config.toml
dataset = "single English nouns, adjectives and verbs, spoken by a formant synthesiser in many voices"
spec_augment = false
arch = "wavenet"
depths = [14]
kernel_size = 3
stem = "single"
learning_rate = 0.0018
beta1 = 0.9
eps = 1e-08
epochs = 11.0
weight_decay = 0.2
Rows from block 7, named by matrix and row number. Rows with one number belong to one channel. Each number is 500 + 40 x the weight over its row's rms, rounded and kept within 0 to 999. All counts start at 0. Numbers have three digits each.
# filt: filter width-3 conv, dilation 4 (model.blocks.7.filt.weight, 384x384x3), inputs 210-239, a 3 kernel for each
# gate: gate width-3 conv, dilation 4 (model.blocks.7.gate.weight, 384x384x3), inputs 210-239, a 3 kernel for each
filt.117:445455562574511541463468453572571513485514517456496483508485473456479464428451457467494502516463513456473519455481542499495545510544497451498500503492485448536539480563477394452508519520536479462559517499526568534522453481493539549505483478610439486554541469497452495479
filt.118:510528590575504497426496421490395492484472505483516467497452499490431467494459522455482490421446494445421445434496516405511437456493482464488458467510542510465558496465525537498537447507517519526519583500511524564497535521500503468487514494562422501439527553556507470503
filt.119:495462502466531537498490465527475479534493450505490519528466476520477439549449426449468502473428449467441413470484486519535499525490451501450443500449479567457431556479442510500486472463454476495551483496426466508533494526541521476430443447481497505456481521540536472426
filt.120:499497522546488468377508554534561526497521525480501503487541560466510550464535586445511541457472515561507483456494504379514504474498487462524519473497516450516521507505485527494534509494473481496520478461491542516466485515529525508488536488505415457511499476484497524535
filt.121:453471498535514471538465437519514517449474503522521486457473500448455491484493463532449411502434506507454539483469492527477489476485493470462449513491525460500500451543535401469501518507565509510493471449467580546507478495476464503540464452513504473510583516499412463489
filt.122:447522488593550507474434552547516442421486487460478518476481510418478494480470531391437512438493483503511448417494470480457484484487436471513536444502487373477481456454478433500543490500391486504528464571510574546474454478584531509447451533482478460516493508472432484527
filt.123:521556522499457493519448430425432513492525527540455478465506552502509497533491456441463470511518496452473455507534555489490515532544554525511461504468477512481503526489516519554516494536568482496473542476504438429440482469446473516574482527503565521479474482500507525517
filt.124:419540485444509468521489494565523534554503547481489448518502557511472546463453518445538485438518464496510524506564534529522511567465469520477507499509422493554549576505497459491530538471465425529495489608541511523483430532517572483498398570477492498457421524428517469528
filt.125:475499481562501607544489499467497538438489464529480494428475485469479434518523445521499512547473544443519482443456444491454488469495442461559448550449501452509453460517473488514478451459444576499598486455542524536537568475546436469493506472551512505514591514519431500457
filt.126:561461430461528542485480509461548504521497488478512531517502477536492537562508509545490495518521559517499509545489428452470452509505474534495498534510474563525493454532543529455526525504446500490449562565451502512427499490529460513489505485479448457530515513470544499495
filt.127:537548531488426464496488576477474511511554520434461509516580530511587535531559554465483548505432517574526532501562530481514557525530525533556558500493560498578529437473496500550494556505513510447494569517501517461512423495517507493489529481507518460506497441493534583535
filt.128:538537527442448485535572470481509489528556526481482484558570532571525521535550499584493457497467460494549482530577539460575511478558526551547475487529493536517492466489485566492518458576565512513469566520457448523478556455466483567553540517505479530475423438485556556518
filt.129:471528520520414454496571560465459427460570485513500507495546504489546557483549570500576538496574491467560472435545530487559500511577521498601526499576497448522527524463474511494550474576497471460456460487465473461435509449495498510492468507472532540540478495466486554543
filt.130:522508478435482488557535532483480436549534504559486508524497506536520500517494485545525486615482478491484455591496471617503519532502498519490507592499468546514438535514431508502513523493460488533545460494471462518477496500515499490468551482445541474549520504507525526498
filt.131:477488522508468553489472523477496521495519476484576544476522498545550499507487483522560609478521579464460500489523558468539522469502449495547484491509555529554566502550506525556523441484474444499580490451589492460493553571574450496474497478576444488507513515535503511488
filt.132:488501505500506535475495415489555540455498449563542438464537498491519503503475469485494485493522472481490509480509434509533461499503475530460454526526425523479442522511393499504498501511480494463452474411456505488535506520479487536493470536511515513397546526508487476469
filt.133:485532628526496443574503518540524380524516484509467470537494470499496508524484556496456545595427445428521502504504547520486488518517465488482519558504506465492526458509365460488552507497471495482509568474513467542502493485516542526430490497526509469474514475491493499532
filt.134:455480484468475570522531501520474505531492448514524491560499452586515447557488493431499483511520477467515477482475459520501508558510475531515479506482490519481454546511463494501452499493495390472536488459526436480550470501482555493485428487476467534495406474537536471444
filt.135:489528530485492430527512547543557526512569576481460508541541564491516528506456476569556582479468519484480497535556597517489587466470511471489517485491513514510572498511569461497500471478497511514515488491518508525469552561559505530508519530552449424527481437472497542533
filt.136:439568521508535448545416524570533513531506610501470406557549629517518550552517533479488526459498502547526634486484511527476499528494558532519597502483474493505481549428430480543513526504554478548479433537543505497490463503437572513543460558495515481476485467419524531585
filt.137:518444462449506422558543584476527491506498564553534506509472531501525556487542571549496465565478470510429506552482517590517562541549612518522570565497522494515537515502549471456473553506573524479426428457527518496481515478424490499547548442411563507526527506472472499567
filt.138:541479546548539545453502506472543556478493486481541472448464449486486478513518558490491558416545573462537602490490442472562421467524473513545510479520520535498529444519444517450484467536500510478520567538562573539541510451491429535469482499594466546501526517518519485481
filt.139:526526497521491482497540559488462516487500536486538548514520533496508539466494489535537486447518544512452448488555561466558614516518584532486528488531543465518541480530635491513513473530566490532511517507465522479447502517486498520576500536491464559616490509478494512535
filt.140:521570539414490518485520463434464478507471478491522471483475495518505508559553497446519460430588472524576488517504504480471479557529460553532493480562446533502507516499443517518541571555494404453492446530523483476493411461488508495498446547505490538520465516456564489516
filt.141:526465577434508465523475526434502471541438561544504451505483563512463541485448544519513541526515491485442508571452561520439480539441532501399519557477527535444583532461452526464534530433540527506526489484612487482477497524500482452487507460499530433446513519488525429563
filt.142:541564579483450570482439503482566492505554473496467525533573453537527443549475514497551555501554515545576472545602525533572532490505505534505501490539515518533517437487492556502472526527528505479542481490538461482549512489491482528476505595539506472509482514578547522496
filt.143:430489440529479546486545570542564574419511507528468507439531515489526495475479462472516486447563472481532524472514517503509561492545542450495464509526529536505498545534564449471439502550561459446493506443473549484537497458480508574588457512482466537538525481454453485502
filt.144:464460495492505453490576521573489558526490578494551487527490592513502583482514558459579466497495505564540571522488546505531538511485517508513530514486505533515540570550534485513541543487514484536479536483463511482437493521501539503559515503522496581499473508434524501548
filt.145:524503531494507514575500434503497476477486475503496491505484434507518429559595464507416489491434500533537460466440459473464466450498479496537471511440506513494455476510441524536474445479498536456512514438479511506536534478465439486466517471504523505491461464575520542496
filt.146:552464450394444568514539463506494570586479504435517523501497526551518429533523411493493461504496533546498480558508490503535550514489551527499462516488475602503403504519551528502437523453561483460500551387472459474501464504439491453583556452507495551506452464523604500433
filt.147:500491471509519515488488449460488516477483461552505539527477473504454465489444404526456505504528536398482409515509515538534509454495439505477411519542506481515558500565584532460465472511465547519527540542503454529480591496525474512478504542524540549544506548551497473447
filt.148:559500518519504574494467475435522533531512457522564509491517474451455423440454387542536482508483575488465471548488512512504537466489493479521412489510534509497442482569502531511457495501546553544517536421514509502513530534476470498580559487545572533559543550557493478402
filt.149:409453548506490561540559471557546498534501450524518463549507444490524493410505531544535490561535477476497528537491445600538395529553536469493495537521458481508510602583467454461529529525521513477487465511544442461555509483460558539509494479504477509499518487506479490479
filt.150:464464514521514457567502463554539492475514559530510461478499580476506548471464519523478473551447493486521570511473503566476453506531530433503565562486497492511497580590458432506554529501526532485495504510537528497478505496494525554538527482528540521467518470459472517562
gate.117:481523604510452464495470517540486418532550486486420505512505480504524491531517569526496600496463488421521503489488510510473444509512460502551544516498553531553543525497419500524548477462435520472590527530563472493478506492563488460356477492547463467508510476534512527525
gate.118:486577576539466434509504510531482515433484560528541472471477522462505490476504559513529540568519509435454498501544577556549563512516524487481556505536543458544586497522521462505480537504526532534525560492535479479510484516463538467503482528542561571498531523512461501557
gate.119:495494449528508384464578494543416496507473558506524468527470507522541546458589551511555470520534497497511628498465501481487478528497536521576563488485451523511504525427508480539512538455580460486448520544444514496480492530403548419529510465418451538497491523449512494560
gate.120:479431488472544473517559556491529397498492480533558518517540474485498513496493550501540511483523598547466531535479484529526536518473518504486559533504523504501499509561472464468501517438495505493448493440510509484453497560492485509457489468497509526529527515548484483479
gate.121:489497474511477443533548575546531459481504481458477537473496516482479531478451521506495552527503471520522512487524495539598552474540473492493551475474433439463511430464490488476552493567445549500481532502454532478439498445569470548445501493465502541559508467443442480512
gate.122:409466488443530486563548520533568508530470538471535515552497520534433501524451526476494472439482459492477539504451470556549487550538520516502562482513492482425490516511523450402499568553497382499467421418485489588510441444471554554540396499494471518520454494442514423525
gate.123:486476545577490438485573515484483434428564484454473546439555485449523499484498516470538531459499517536466466431513562443538543516486488467529528432495545446443551424430529473469488531483499496500520523509516560527490431534528482483472455487525488515517539485520441515509
gate.124:459543494501486466512446492507529487483526498502507516526529546499534498462450474489487511485526521383465460519556524543510503457470498430463480523521512513548465494548500453542516440442446537524522487487546450419437573597532473486510472574480423471489502474490478508486
gate.125:471472402517501438549555553499554494451551502533477509456611544510582580553555549511503495511560494522506512487538499486560528486520560528510554493536489498551509477510534505506524485513535475433430469557429487465426514498474461545516492528381505475474512466486491543537
gate.126:494461513465456519536589545436539503518495433517543528524504472511479445543512510522512503425484489478475440519539531537617559516494535571491491454493494513491506446498485521429447495510546480489504495420484468515522498515477480504508441458496552511552472520545568450458
gate.127:481457486530514373507494559476499419452507564511507481470453525476499539486459524498433555564474516454515480506463536533476540479567536498543549524467521469471533487558507470495522524506476487442467534469474457500426490454504479544478543472458506531529535493466475473547
gate.128:465464486481460457552538559486479498559503499491491490563523477556535481551548528502548511468464512432491589528493513518515566480480564530549578510463525537533472480452468510523465454473552509503462554498482473474504546526442474443495451467496473494553442476494546525480
gate.129:531571587420449537502520463534451474577521499477490485566468478573500476491570493582589558544494503519513500596540548506487460529480414518510467547503483559565523536478438552514559526470460487524606449443570450528485517520566516412460562513590458481495473538493537513529
gate.130:520482489559489492491553522501522471440506506510470526484485472487452512455474529528520512552462548364454496499506493525561477422472460407476515517490483480487498467477481508409500436513463550501472508507526473585488582470505459493452550449492486460519515540503452490515
gate.131:606517479455433480519529470469479538495531469463469510487534490476513447548553470586504455533470474549521511516531458493548472467526483506548493509483456502536459389493544507501515484535465598519498553497498524490479514466500430495531579473508521507529535496442498559482
gate.132:485483515453541536532562542476444496514407478504550484538405459537441483522512542523517515504541459487389517518496470537563493521484513552455552477530476493440482494420466531428467493490489507517512512533507446536541500488494508437470437468477525545493480593513540423501
gate.133:552503479621590459479513479513449514464461536521513461479497576475499560467511547513475463557495473436430545519457477491502483454477557469523544509458497517444450482431471526536524469470552571528412592536439488479463550525445503489557580487453534563449516479447488501526
gate.134:514502533525453538500507512564496476496531459496466502478506469478524466482544468554508507594485456573497420458514498493504553513523476548524468533489481497547471498513419469491460513512486531443533595512494507514596466452493501492465577449491536460501523508534469534491
gate.135:452522480515490499488550521549445488517498478470435447505525509534533469494570500454545460473453445507546500471463467505502554532512536494548494451455483489487427514427448503536437517484566454501495487498477497500554480510418574444539489476436501549476442468515500538469
gate.136:450446503493538420571595546534519469499481549515511508478437538476482547550537571494466501508509530558586545488438531558470536516511552544546560520497530486430517502476484428495530540498532538519468524459462555536459465486476489476492447492495521599544555479509490476544
gate.137:539534542503555504560483513479515508477484568526534472474471599478500531545525536500545489572529507525509532559501549561455539516478501491487529579497502514549508491530474483526549544467497543556536588576538502523436495547531499487540559557545567531538527516432492510579
gate.138:505519451450463512587589516466474502499540509554571525466492531500518509501539501602562515579559563564514499545545504521527503515500503530531475555544503503563496523528515474498526511518501539574523534563545521478438516525519472473516543535502585611559522510509484570538
gate.139:498508549497502438522542515418507477480525516541509455490513533484468532470494546475569544492529486441555484521528564547540491538500482456551498519497490467502531517478398506488522500514527504551519489517533476541455500496504506482477467505491513506472515557484472470553
gate.140:517458508450480501510476507505513503544522555475462476484515522538518501503486473482406504565440507524493500503485511550518556482472533512501555469407499525485450519492453555534495468465523490455514477454505428469522502505494496513527545446487560436480446413464519524526
gate.141:538471499492532479515527512547572480529496537498498450498464527490468503505537538481492514551438515496555593595431435588473473546498492519504538585471467544537456498560420406453523580469460518468492524451475529526496445499494512507482569486486510479479551466458511498487
gate.142:523482520441497513608523459504530578577506494491483482495460471539455468622474442574539554542529543553449486535497464543559461544530458552477442561521524599430477510485498487435469526541461543545553503406457524540526500455514471521474515473528536505457519577528566473463
gate.143:502484550456525440560494500457514473487419578542510431544456555500434534581499560504451491526477504460530637542479536537516536471507577488471606528479455472468518473502462529447519465521569516490478507507566456539483532450413486540547495498495544528545490506414514442541
gate.144:472464554504467548544522474580564571552549516511481481537589471553567461545547439528467503579507502544558539482491546519537556546527485543547508523456528504494514504468499504514439488519564496438559545472513483459598502443483531574527502459595525529499478393527505574498
gate.145:565488496473518510565502534438496525488468472505514520514486461512454461528479466588495529517509524497490487568478474642539529484461436537495473468485468492447498418458500527466471503487418563556572534490522474527527545520565467482440549492519618513554485527504515467460
gate.146:504503443493456417597522541478416530469490574539478467499511572513474536564560486563519469624430515517440516508497536560516568526509525548513521527507497473498504456435521512493497513516527535485469537490461458483460494478483487454536511430472613469498530524448482521539
gate.147:516502550549461496465436430552520532457545526461455469475527528447480508489490466490446489588420574559514529480526515458486461449500462488502486487430469465524511474518502470504551532533496560512539512429443547537463475472538501525479585469586492437510535477500455527491
gate.148:400436533517470420555556492542527468490488527499511487475465481470497488538548478470507537486508564567559582428471537476503556530510487553556536487490480442502509476523487421458513525526533502475555485479461547499491450462484508486443449456532502579633501480533469495529
gate.149:476516451500449425553526591476496540474545552516540519468508512494530544501523543493476516449504526489510534453534569523552594541544597525553550477574542464542560503539571468502456521521577479494441507448486524501455471496432512510570419506444535523566477494500497534534
gate.150:526502544471503470516443530520490449524517508524477495525512518499492534460489617507477575518487536495521549588491505625500428529501443527540570534450481504464551522455446495506566539505408516499554501490562493503457512463559551513424569485504527469469452471503502511550